Rows from block 4 of the image encoder of a small image captioner, named by matrix and row number. Each number is 128 + 32 x the weight over its row's rms, rounded and kept within 0 to 255. All counts start at 0.
After each channel's rows are labels from the 100 images, of 14976, where the channel reaches its highest value: "strongest on" is what is common among them. Only what is clearly more common there than usual is listed. The data: pictures of board games with random positions, seen at a slant.
# c30: last pointwise conv (encoder.blocks.4.c3.0.weight, 256x256x1x1), inputs 43-85

c30.237 [181  86 142  76 108 123 115  40 131 105  96 121 131 193 114 182  84 194  66 180  56 116 108 122 110  98 103 132 144  82 112 145 153 128  68 169 106  91 101 163 109 120 121]
strongest on: nearly full; discs in an upright rack

c30.198 [110 128 151  80 156 148 120 133 152 103 149 111  83 174  97 127 120 124 141 218 152  83  95 125  89 157 130 165 124 143  89 133 149 103  98 120 130 168 103 119 161 127  94]
strongest on: nearly full; discs in an upright rack

c30.31 [160  70 135 165 161 126 117 156 134 166 123 163 145 131 157 113 149 155 155 134 188 123 137 147  91 120 132 132 145 155 143 183 130 139 132 148 175 118 110 169 162 146 192]
strongest on: nearly empty; first side has more

c30.70 [  4 140 206 164  87 190 102 119 144  89 156  74 101 136 154 123  92  97 103  85 131 111 128 108  85 129 155 111  98  92 164 122 132  83 124 104 107 134 149 129 129  99  94]
strongest on: first side has more; nearly full

c30.102 [ 61 130 145  39  76  71 100 159 114 132 111 124  96 144 108 105 232  98 141  92 148 106 112 170 145 120 128  76 156  85  96 129  67 162 131 113 115 100 184 187 139  78  90]
strongest on: nearly full; discs in an upright rack

c30.173 [128 183 116  92 137 200 102  99 145  97  76 124 182 187 111  93  94 102 124 193 117 100 115 107 133  95 150  83 102 139 127 108 148 126  88 161 146 132 107 128  70  82  97]
strongest on: draughts

c30.98 [ 72  78 146 153 143  89 106 129 106 114 165 135 180 186 147 132 122 154 192  65  84  91 102 168 119 121  79 120  92  67  84 148  85 137 112  94 110 130 124  59 144  72  97]
strongest on: digit grid

c30.30 [111 136 199 129 174 113  95 145 137 130 115 141  94 180 150 150 144 103  89 162  93  82 105 187 137 115 121 123 122 119 141  93 127 108 127 128 208 133 165 120 164 115 103]
strongest on: digit grid

c30.103 [111 119  60 136 136 114 146 150 156 105 145 221 126 109 149 132 174 105 131 149 107 134 103 112  99 104 128  67 119 150 158 193 139  80 106 208  76 109 112 109 180 106 118]
strongest on: digit grid

c30.96 [118 170 124 148 153 156  91 104 104  88  77 134 123 100 131 107 137 160  88  86 128 133 141  64 105 127 152 132 181  92 170  89 111 152 145 177  91 102  95  93  51  86  94]
strongest on: nearly full; discs in an upright rack

c30.91 [153  93  63 153 131 134 146 166 179 104 174 187  87  93  94 121 108 126 149 148 106 103  95 144 141 117 133  94 106 101 145 105  86 141 117 170 163 102 189 123 123 113 149]
strongest on: discs in an upright rack; nearly full

c30.169 [120  67 102 118 102  71 147 115 139  84 123 138 137 195  97 137 106 160 143 161 104 105  76 201  91  90  88 126 143  97 106  82 100 147  99 119 107 165  80 134 105 105 111]
strongest on: digit grid

c30.146 [255 138 141 101 116 135  77 103 131  96 130 103 129 192 160 137  98 127 172 149 106  82 117 100 131  98 121 161 131 110 106 162 131 126 142  96 141  81 102 128 124  92 114]
strongest on: second side has more

c30.36 [145 153 149  45  95 129 161 162 162 179 121 159 118 143 111 121 185 133 100 106 242 120 139 137 174 144 118 159 124  92 108 141 104 107 141 151  87  99 143 133 135 100 147]
strongest on: discs in an upright rack

c30.244 [127 177 134 124 135 119  96 133 158 156 130 124 118 169 149 165  94 115 106 106 165  77 157 141 174 140 156 153 108  85  99 137 166 133 190  95  88 117 133 102 101 165 114]
strongest on: noughts and crosses; more pieces: equal

c30.11 [117 109 100  82 175  97 163  90 122 126 129 105  77  96 106 159 134 123  31 185 173 213  68 100 132 131  79 105 103 110 129  86 123 164 110 140 100 116  85  96 149  79  72]
strongest on: nearly full; discs in an upright rack

c30.235 [ 94  97 113 103 151 174 134 130 148 110 122 137 117 164 100 192 145 143 106 141 159  79 126 170 133 136 149 108 113 103 101 127 162 148 137 114 148  72 192 138 128 155  99]
strongest on: nearly empty

c30.22 [127 106 123 147 122 149  92 138 115  92 170 180 115 216 166 121 118 118 152 103 154  98 114 185 120 114 143 145  68  81 107  66 246 134 105 168 123 148 133  91 156 135 158]
strongest on: second side has more

c30.0 [ 53  67  74  83 176  98 178  92 157 113 137  91 137 166 158 102 154 134 117 119 132 101 161 198 123  93 127 159  60 136  99 163 147 121 151 124 145 189 127  98 116 124  93]
strongest on: digit grid; nearly full

c30.158 [164 138 113 128 144 121 151 135 187 109 117 107 134 177 119 107 147 103 135 189 121 133  82 107 178 121 146  96 103 123 132 113 130 122 141 116 198 116 100 183 161 109 131]
strongest on: draughts

c30.89 [ 91 100  85 153 168 243 106 142 120  71  67 147 174 171 156 175 191  99  88 103  98 157 115 146  85 132 145 116  85 146 111 107  92 117 111  85  54 103 129 101  73 126  81]
strongest on: second side has more

c30.166 [108 211 141 112 125 125 163 109  95 122 130 139 138 164 118 110  82 132 180 172 129  18 107  33 134 120 145 103 130 104 101 107 165  98 111 144 120  85 144 129  79 177  95]
strongest on: discs in an upright rack

c30.252 [130  88 108 106 180 152 132 178  84 142 212  92 134 185 127 129 108 119 115 183 118 101 147 134 143 148 127 126  74 140 143  89  70 136  93 167 124 110 168 108  80 158 110]
strongest on: second side has more; noughts and crosses

c30.73 [164 103  94 118 135 193 137 126 149  91 125 148 100 108 141 130 145 145 165  58  81 130 124 138 131 113  96 156 161 104 116 204 153 136 129 135 142  94 171  78 134 114 181]
strongest on: stones on a line grid

c30.130 [159 175 167 151 127  97 150 119 192 152 125  98 149 109 140 100 117 105 100 113  86 147 153 164 167 135 112 109 146 125 126 152 129 133 152 139 122 117 133 102 114  95 146]
strongest on: digit grid

c30.251 [182  77 112 154  98 118 136  87 113  62 204 189  73 111 108 131 125 104  98 147 159 141 130  45 118 142 101  91  74 152 127 101  77 128 146 146 159 103 140 117 103  88 125]
strongest on: discs in an upright rack

c30.243 [108 118 168 104 132 153 153 118 101 146  43 134  88  74 105  99  98 159 127 172 118 153 167  93 172 163 105  56 135 145 187   7 127 113 114 160 140 154 141  96 108 145 149]
strongest on: discs in an upright rack

c30.17 [171 112 145 154 143 100  78  58 123  94  90  77  93 154  68 210 157 110 136 128 147 113 106 139  85 118 118 124 146 103 128 195 153 131 141 117 156  95 123 143 122 117  72]
strongest on: noughts and crosses

c30.51 [122 109 100 105  72 104 164 148 105  88 108  67 188  76  92 152 140 103 204 121 138 110 119 109 179 111 134 106 147 116 134 144 124 158 128 105 149 111 125 124  88 120  81]
strongest on: first side has more; nearly full

c30.65 [112 107 132 154 120 116 113 132 100  92  83 129 132  57  89 139 138 152 121 165 111  69  65  79  87  85 133 120 134 110 104  98 125 101  54 157 148 150 105  93 142 122  53]
strongest on: nearly empty; noughts and crosses

c30.191 [140 191 136 113 128  87 132 168 184 106 154  83 124 178 143 150 206 138  94 130  87 109 105 152 138  78 118 160 143 117 151  62 162 130 148 107 109 141  98 123 155 148 173]
strongest on: nearly empty

c30.32 [ 57 121 134 187 142 121  85 113 100 192 107 117  69 224  98 143 152  82 154 163  79 136  64 175 131 103 103 162 128 125  87 143 101 159  77 144 136 105 142 149 115 154  94]
strongest on: nearly full; second side has more

c30.236 [ 67 131  51 164 140 123 156 151 147 125 117 123 146 252 140 143 130 154  85 142 121  68 140 134  90 117 149 166 152 144 185  88  76 169 161 154 138 143 132 107 109 100 178]
strongest on: nearly empty

c30.209 [156 129 159 124 135 120 169 143 137 123 119 150 114 103 134 114 202 151 135 169 157 148 142 101 106 131  74 126 118 101  83 120  92 164 119 119 101 138 158 103 138 142 161]
strongest on: nearly full; discs in an upright rack

c30.144 [169 121  79  70 110  91 110  75 118 144 152 139 127 152 185 128 136 137 157 136 131  95 116 124  71 133 156  90 173 139 111 167 112 106 104  82 106 141 153  90 109 136 112]
strongest on: draughts

c30.233 [ 98  98 185 131 105 149 106 116 132 117 123 215 116 114 154  91 167 109  93 119 166 121 158 149 104 156  81 110  97 138  43 111  62  83 121 107  46 138 156 167 152 115  68]
strongest on: nearly full; discs in an upright rack